{
  "model": "image captioner",
  "dataset": "pictures of board games with random positions, seen at a slant",
  "train_examples": 195000,
  "image_size": 64,
  "crop_scale_min": 1,
  "horizontal_flip": false,
  "tokenizer": "word",
  "vocab_size": 67,
  "encoder_arch": "res2net",
  "encoder_norm": "batchnorm",
  "encoder_activation": "hardswish",
  "encoder_depths": [2, 5, 2],
  "encoder_kernel_size": 3,
  "encoder_stem": "deep",
  "encoder_widths": [128, 256, 512],
  "fusion": "cross_attention",
  "decoder_width": 128,
  "decoder_layers": 8,
  "decoder_norm": "layernorm",
  "decoder_norm_position": "sandwich",
  "decoder_activation": "swiglu",
  "decoder_mlp_ratio": 2.67,
  "decoder_head_dim": 64,
  "decoder_fused_qkv": false,
  "decoder_bias": "qkv",
  "decoder_qk_norm": false,
  "decoder_layer_scale_init": 0.1,
  "decoder_parallel_block": false,
  "decoder_inner_norm": false,
  "decoder_positions": "sincos",
  "decoder_cross_attention_every": 1,
  "decoder_tie_embeddings": false,
  "init": "orthogonal",
  "optimizer": "muon",
  "muon_scale": "original",
  "learning_rate": 0.013,
  "momentum": 0.9,
  "nesterov": false,
  "orthogonalizer": "polar_express",
  "adamw_lr_other_params": 0.0022,
  "max_grad_norm": 1.0,
  "cautious_weight_decay": true,
  "ema_decay": 0.99,
  "max_steps": 7900,
  "batch_size": 192,
  "epochs": 7.8,
  "lr_schedule": "constant",
  "warmup_steps": 230,
  "weight_decay": 0.03,
  "adamw_weight_decay_other_params": 0.05
}
Rows from block 2 of the image encoder of a small image captioner, named by matrix and row number. Each number is 50 + 10 x the weight over its row's rms, rounded and kept within 0 to 99. All counts start at 0. After the name is the row's rms in percent of the matrix's.
Before each channel's rows are labels from the 100 images, of 14976, where the channel reaches its highest value: "responds to" is what is common among them. Only what is clearly more common there than usual is listed. The data: pictures of board games with random positions, seen at a slant. In brackets: how many of the 100, against the usual share in percent.
# c30: last pointwise conv (encoder.blocks.2.c3.0.weight, 256x256x1x1), inputs 104-155

responds to: noughts and crosses (43 vs 16.9)
c30.57 075:39 46 36 29 46 50 50 42 64 61 52 45 69 31 45 33 49 47 45 48 45 40 49 33 28 30 54 40 43 41 41 38 38 60 49 39 48 59 43 46 47 48 35 53 47 39 26 53 51 59 31 50

responds to: discs in an upright rack (44 vs 16.4)
c30.53 129:34 62 62 30 52 52 50 42 55 38 50 59 29 68 65 44 38 55 70 38 48 56 41 72 62 62 37 70 47 54 48 61 50 45 46 46 61 37 60 69 56 28 44 19 62 66 65 34 65 40 71 55

responds to: nearly empty (65 vs 34.3); noughts and crosses (50 vs 16.9)
c30.140 107:30 63 58 31 58 40 56 36 53 49 42 62 50 65 50 58 48 49 47 38 54 53 50 60 51 42 58 52 60 54 18 61 43 44 66 42 59 41 67 52 47 45 32 36 56 52 70 59 49 55 48 53

responds to: discs in an upright rack (42 vs 16.4)
c30.92 092:46 46 30 36 52 58 53 40 32 48 53 43 45 23 44 39 41 32 31 39 47 58 45 26 46 28 61 45 35 36 53 46 36 48 45 47 42 65 48 34 44 20 59 46 31 45 25 49 30 57 47 58

responds to: nearly full (76 vs 34); noughts and crosses (45 vs 16.9)
c30.150 067:49 48 61 54 44 37 46 64 26 56 47 49 53 44 37 47 49 26 56 41 40 45 46 54 67 45 52 47 44 48 45 60 37 50 51 47 56 42 45 44 42 43 57 85 27 46 40 47 32 49 50 48

responds to: nearly empty (75 vs 34.3)
c30.41 094:45 62 51 68 61 49 61 70 64 52 39 56 38 35 72 46 66 45 42 67 50 41 50 47 44 40 57 48 41 46 38 27 42 57 26 47 52 55 49 68 48 39 46 38 41 43 31 50 42 43 26 45

responds to: discs in an upright rack (82 vs 16.4); nearly empty (64 vs 34.3)
c30.21 112:36 48 43 56 53 76 46 54 65 52 60 43 48 56 51 46 37 43 50 47 34 56 69 45 34 55 47 60 49 46 53 47 35 46 47 27 47 49 46 39 49 45 56 57 45 47 57 49 40 64 51 41

responds to: nearly full (65 vs 34)
c30.77 062:68 52 49 37 43 68 45 57 43 63 41 58 44 62 51 40 46 36 57 43 62 47 46 50 48 21 56 52 55 59 39 50 67 61 56 60 50 45 44 44 44 41 57 42 57 35 44 52 65 53 37 51

responds to: nearly empty (69 vs 34.3)
c30.35 106:49 42 42 52 39 41 51 44 55 48 48 38 50 53 63 42 58 61 54 58 41 35 40 20 54 55 51 32 56 59 51 67 41 37 62 39 37 51 40 46 51 46 54 55 53 60 65 53 53 48 70 35

responds to: nearly full (70 vs 34); draughts (38 vs 16.7)
c30.239 095:45 40 32 55 45 51 49 61 53 28 59 63 45 18 36 59 35 39 66 49 63 46 35 35 48 52 58 47 47 40 66 39 46 37 38 52 46 38 44 46 48 38 55 50 46 51 56 50 63 49 56 33

responds to: nearly full (98 vs 34); discs in an upright rack (82 vs 16.4)
c30.236 140:54 57 27 25 35 48 50 38 22 56 50 67 46 28 55 22 24 32 26 56 32 63 43 41 37 27 50 49 39 56 44 37 38 56 50 61 45 64 65 45 35 38 49 47 35 42 22 35 36 56 46 56

responds to: nearly full (90 vs 34); discs in an upright rack (43 vs 16.4)
c30.112 085:56 61 47 51 42 44 52 53 57 72 56 54 54 46 50 35 35 68 34 48 82 48 45 52 46 60 31 45 62 65 44 63 45 61 60 33 46 48 41 49 45 57 58 45 40 48 41 47 64 71 46 41

responds to: nearly empty (76 vs 34.3); discs in an upright rack (36 vs 16.4)
c30.12 094:55 43 53 65 42 40 61 58 54 60 60 64 48 61 65 53 38 43 53 59 50 63 61 44 49 66 54 32 51 43 62 53 50 53 61 62 59 49 43 54 53 14 76 42 58 21 55 46 51 46 54 62

responds to: digit grid (44 vs 16.4); noughts and crosses (39 vs 16.9)
c30.139 106:50 40 58 37 32 47 69 56 55 43 52 52 46 53 51 52 54 48 56 46 65 35 51 39 57 62 63 46 47 21 62 76 50 48 59 52 53 47 58 41 48 57 58 47 55 42 54 39 50 36 63 51

responds to: discs in an upright rack (60 vs 16.4)
c30.17 134:57 42 70 51 76 45 61 66 62 57 34 36 67 57 44 61 64 71 68 49 70 42 49 57 62 54 33 51 59 59 36 56 40 32 50 39 59 24 38 46 51 51 55 68 40 47 59 40 45 36 62 47

responds to: nearly full (67 vs 34); stones on a line grid (41 vs 16.8)
c30.232 075:49 48 55 31 53 50 55 35 60 55 43 41 52 65 43 40 52 53 55 47 48 44 48 50 55 42 45 41 41 61 51 50 47 62 48 54 48 45 46 50 51 46 47 29 42 48 42 46 68 40 37 44

responds to: noughts and crosses (50 vs 16.9)
c30.189 112:54 26 54 52 64 44 42 54 41 52 70 40 44 49 45 63 72 41 25 58 40 37 59 50 37 66 43 70 61 63 24 48 41 73 36 44 47 66 55 30 46 40 58 48 31 64 60 68 54 57 48 41

responds to: nearly empty (60 vs 34.3); noughts and crosses (45 vs 16.9)
c30.88 112:53 45 38 53 42 39 64 38 40 50 39 56 34 36 74 45 99 45 36 67 49 52 51 43 49 39 56 45 44 47 47 54 53 63 37 25 49 43 69 46 38 47 46 36 53 51 20 48 40 48 35 64

responds to: discs in an upright rack (40 vs 16.4)
c30.61 068:72 46 52 42 44 74 41 50 44 91 40 43 56 56 44 51 41 53 59 51 64 51 59 42 52 38 70 53 45 67 52 37 75 47 54 52 58 53 55 43 58 36 63 49 44 54 50 42 65 49 52 58

responds to: nearly full (65 vs 34); discs in an upright rack (53 vs 16.4)
c30.9 110:44 52 30 63 45 34 37 42 43 37 51 42 57 63 40 32 37 50 47 47 56 59 47 55 55 43 57 23 39 39 49 39 45 51 39 47 41 37 40 55 62 44 41 46 44 43 56 42 50 54 52 57

responds to: nearly full (97 vs 34); discs in an upright rack (89 vs 16.4)
c30.75 122:58 62 43 51 55 56 58 45 40 56 51 40 51 22 45 51 32 39 40 57 46 53 42 42 38 44 66 43 37 32 48 49 45 50 34 50 59 42 47 46 33 44 60 65 27 42 36 47 40 38 50 36

responds to: noughts and crosses (44 vs 16.9); digit grid (41 vs 16.4)
c30.48 099:46 60 61 44 42 45 54 41 62 37 45 71 40 58 48 52 64 60 62 52 59 46 27 63 55 57 54 50 55 69 31 74 65 46 64 46 65 45 59 54 50 55 51 46 63 50 66 52 62 60 45 48

responds to: discs in an upright rack (39 vs 16.4)
c30.115 064:54 45 48 59 42 59 47 75 48 72 43 48 64 32 38 45 47 79 64 46 71 45 53 51 47 47 57 42 44 57 59 43 56 60 41 46 48 45 52 43 51 44 34 35 68 48 55 49 53 47 41 55

responds to: nearly full (94 vs 34); first side has more (81 vs 44.2)
c30.62 118:29 44 33 38 45 57 57 44 40 27 50 44 48 45 39 48 51 50 35 35 46 51 30 37 37 62 49 53 39 53 34 44 59 53 71 51 72 54 61 47 50 27 53 26 53 61 33 33 36 54 58 73

responds to: nearly full (73 vs 34); noughts and crosses (39 vs 16.9)
c30.202 078:61 44 47 43 45 29 33 60 40 64 51 42 75 49 37 47 45 40 35 47 60 49 39 37 35 63 45 60 57 53 57 52 44 55 51 58 47 52 47 51 39 32 56 74 42 50 46 55 52 41 60 54

responds to: nearly empty (84 vs 34.3); noughts and crosses (55 vs 16.9)
c30.33 088:44 49 52 32 47 71 48 50 55 53 53 31 53 57 43 59 41 45 46 49 50 50 53 65 51 42 49 52 45 46 46 65 56 44 52 62 44 52 46 44 57 43 61 54 51 55 47 54 54 26 47 48

responds to: discs in an upright rack (40 vs 16.4); draughts (37 vs 16.7)
c30.251 076:29 38 37 38 44 49 47 57 56 35 41 31 39 51 55 57 48 59 52 39 41 46 41 34 69 32 48 33 58 57 47 54 61 34 59 50 45 36 42 49 52 41 36 33 49 50 52 36 40 66 34 40

responds to: noughts and crosses (59 vs 16.9)
c30.252 101:55 46 66 42 47 30 49 51 59 45 33 61 29 71 47 51 69 54 67 55 64 62 47 61 56 58 34 48 38 73 38 53 54 52 73 70 85 42 53 60 36 41 43 51 45 66 38 34 42 44 67 48

responds to: nearly full (86 vs 34); discs in an upright rack (79 vs 16.4)
c30.60 075:49 49 51 39 56 60 42 36 41 45 42 32 46 23 47 49 50 24 35 49 48 48 37 17 33 37 51 46 41 47 60 46 51 58 48 48 45 53 47 45 51 40 25 55 58 49 34 41 56 54 40 50

responds to: nearly full (87 vs 34); stones on a line grid (43 vs 16.8)
c30.230 083:39 47 50 42 42 53 40 43 40 29 45 56 45 67 51 47 50 30 46 49 50 44 33 41 69 40 54 54 44 46 41 83 45 36 36 58 45 40 52 45 34 43 63 54 54 41 44 41 49 61 55 58

responds to: discs in an upright rack (40 vs 16.4)
c30.171 069:42 59 38 39 48 57 37 35 42 45 39 37 53 28 44 61 36 47 31 47 23 47 61 41 44 32 41 39 44 33 44 45 37 54 52 68 54 50 45 38 45 33 48 57 41 54 32 39 48 37 37 43

responds to: noughts and crosses (58 vs 16.9)
c30.221 102:48 50 48 58 67 55 45 49 38 64 49 57 69 42 64 52 43 48 40 43 30 63 70 56 41 78 67 51 41 40 68 43 63 59 54 22 60 65 75 58 40 45 54 45 36 39 62 40 48 54 45 46

responds to: discs in an upright rack (43 vs 16.4)
c30.217 083:41 49 45 29 39 48 44 57 30 29 39 45 44 68 48 53 48 46 46 44 61 54 66 45 69 51 62 52 60 49 44 65 46 53 57 47 51 45 41 47 56 40 48 53 30 50 57 56 51 61 42 52

responds to: nearly empty (65 vs 34.3); noughts and crosses (44 vs 16.9)
c30.192 088:60 40 58 35 64 37 61 44 44 48 36 45 58 28 61 47 47 53 39 41 55 57 61 21 69 39 57 36 54 54 29 58 43 53 54 50 60 36 68 63 57 50 59 59 43 38 70 49 54 54 45 49

responds to: nearly empty (60 vs 34.3)
c30.184 092:45 73 37 47 59 54 66 59 45 47 36 55 42 49 78 64 44 60 41 65 44 54 74 57 44 27 49 52 46 31 53 28 57 54 56 70 45 64 29 58 48 34 66 53 41 49 45 44 47 63 69 49

responds to: discs in an upright rack (59 vs 16.4)
c30.118 085:57 45 64 39 47 47 47 49 58 56 44 50 46 66 41 49 45 55 53 39 39 55 55 44 64 48 74 39 46 56 22 56 55 57 52 50 53 51 56 42 52 42 47 49 48 43 41 49 45 50 47 50

responds to: noughts and crosses (52 vs 16.9)
c30.162 092:58 45 41 34 42 66 51 54 51 53 65 55 59 38 62 54 52 55 47 64 48 59 43 63 54 45 66 52 58 61 53 52 37 50 38 59 54 53 73 56 46 49 30 50 50 69 57 74 47 50 66 69

responds to: discs in an upright rack (58 vs 16.4)
c30.81 124:68 63 52 51 60 42 43 50 53 70 76 30 72 48 60 82 39 53 49 49 54 40 60 22 40 65 60 41 54 57 52 44 50 61 41 48 34 68 42 31 49 55 62 66 55 50 65 71 61 59 35 42

responds to: digit grid (53 vs 16.4)
c30.94 107:45 56 55 46 50 33 52 36 54 51 37 62 56 58 36 60 55 55 50 57 43 58 29 50 63 59 66 47 66 44 62 67 46 60 52 52 42 52 61 66 50 69 62 50 67 42 78 62 35 39 65 52

responds to: nearly empty (74 vs 34.3)
c30.97 088:56 75 54 31 65 62 55 50 54 36 59 57 43 55 57 51 46 46 55 66 33 54 63 63 50 18 37 37 51 43 44 53 45 49 70 44 49 51 46 44 47 37 33 52 50 39 53 39 54 53 55 55

responds to: nearly full (82 vs 34); discs in an upright rack (77 vs 16.4)
c30.83 128:34 59 37 55 44 54 60 60 50 49 47 22 55 36 50 49 44 30 26 41 60 54 28 30 64 51 45 46 37 43 40 54 52 56 36 56 54 51 65 47 41 37 74 56 41 52 50 45 37 50 52 32

responds to: nearly full (68 vs 34); discs in an upright rack (47 vs 16.4)
c30.151 093:69 46 47 51 45 59 62 42 34 55 47 42 49 49 58 36 41 43 52 44 43 63 66 35 47 61 47 46 53 66 44 64 46 32 57 35 64 25 47 38 28 42 63 70 40 39 53 45 53 44 36 52

responds to: nearly full (68 vs 34); discs on a green board (36 vs 16.9)
c30.103 125:51 45 45 42 45 45 42 45 55 37 40 42 40 78 51 54 48 47 53 43 45 41 52 51 61 36 60 54 54 56 51 48 67 50 42 58 42 44 50 59 31 44 59 38 81 52 52 42 58 48 43 44

responds to: discs in an upright rack (61 vs 16.4)
c30.71 057:73 52 35 52 47 56 47 43 50 51 41 43 45 46 45 37 37 66 46 40 48 45 38 48 51 43 59 50 45 38 43 24 57 82 52 42 52 70 48 38 50 39 64 45 49 42 27 43 56 55 41 56

responds to: discs in an upright rack (49 vs 16.4)
c30.254 078:65 49 43 44 51 46 50 51 54 60 43 52 57 74 42 47 45 78 58 47 60 54 58 45 50 35 47 52 35 46 43 34 40 60 45 56 53 84 42 44 32 41 54 34 36 42 45 41 75 41 44 50

responds to: nearly full (93 vs 34); discs in an upright rack (80 vs 16.4)
c30.198 134:48 39 43 46 58 56 46 35 49 44 26 48 40 37 55 35 66 46 39 59 40 42 40 45 44 28 34 51 49 49 25 40 39 37 48 30 60 55 57 46 49 33 50 35 42 50 48 41 48 42 46 48

responds to: discs in an upright rack (35 vs 16.4)
c30.10 086:45 53 49 54 46 49 45 63 61 27 51 49 48 66 41 48 55 44 59 47 46 47 53 60 46 42 56 47 43 61 29 49 31 79 51 48 50 29 51 46 36 42 37 32 56 44 52 54 60 74 44 48

responds to: digit grid (35 vs 16.4)
c30.110 107:50 35 49 53 49 52 53 50 50 57 40 59 67 70 44 65 61 48 55 34 44 43 37 61 37 53 50 51 51 62 77 35 58 43 36 41 60 55 68 55 52 30 62 61 42 69 72 43 40 41 59 49

responds to: nearly empty (86 vs 34.3); discs on a green board (72 vs 16.9)
c30.138 088:58 54 47 49 49 37 44 49 42 38 39 57 68 47 50 51 48 50 62 45 74 34 49 57 46 48 53 47 51 51 39 73 51 49 45 51 43 50 45 49 54 47 38 36 51 46 44 57 57 49 46 38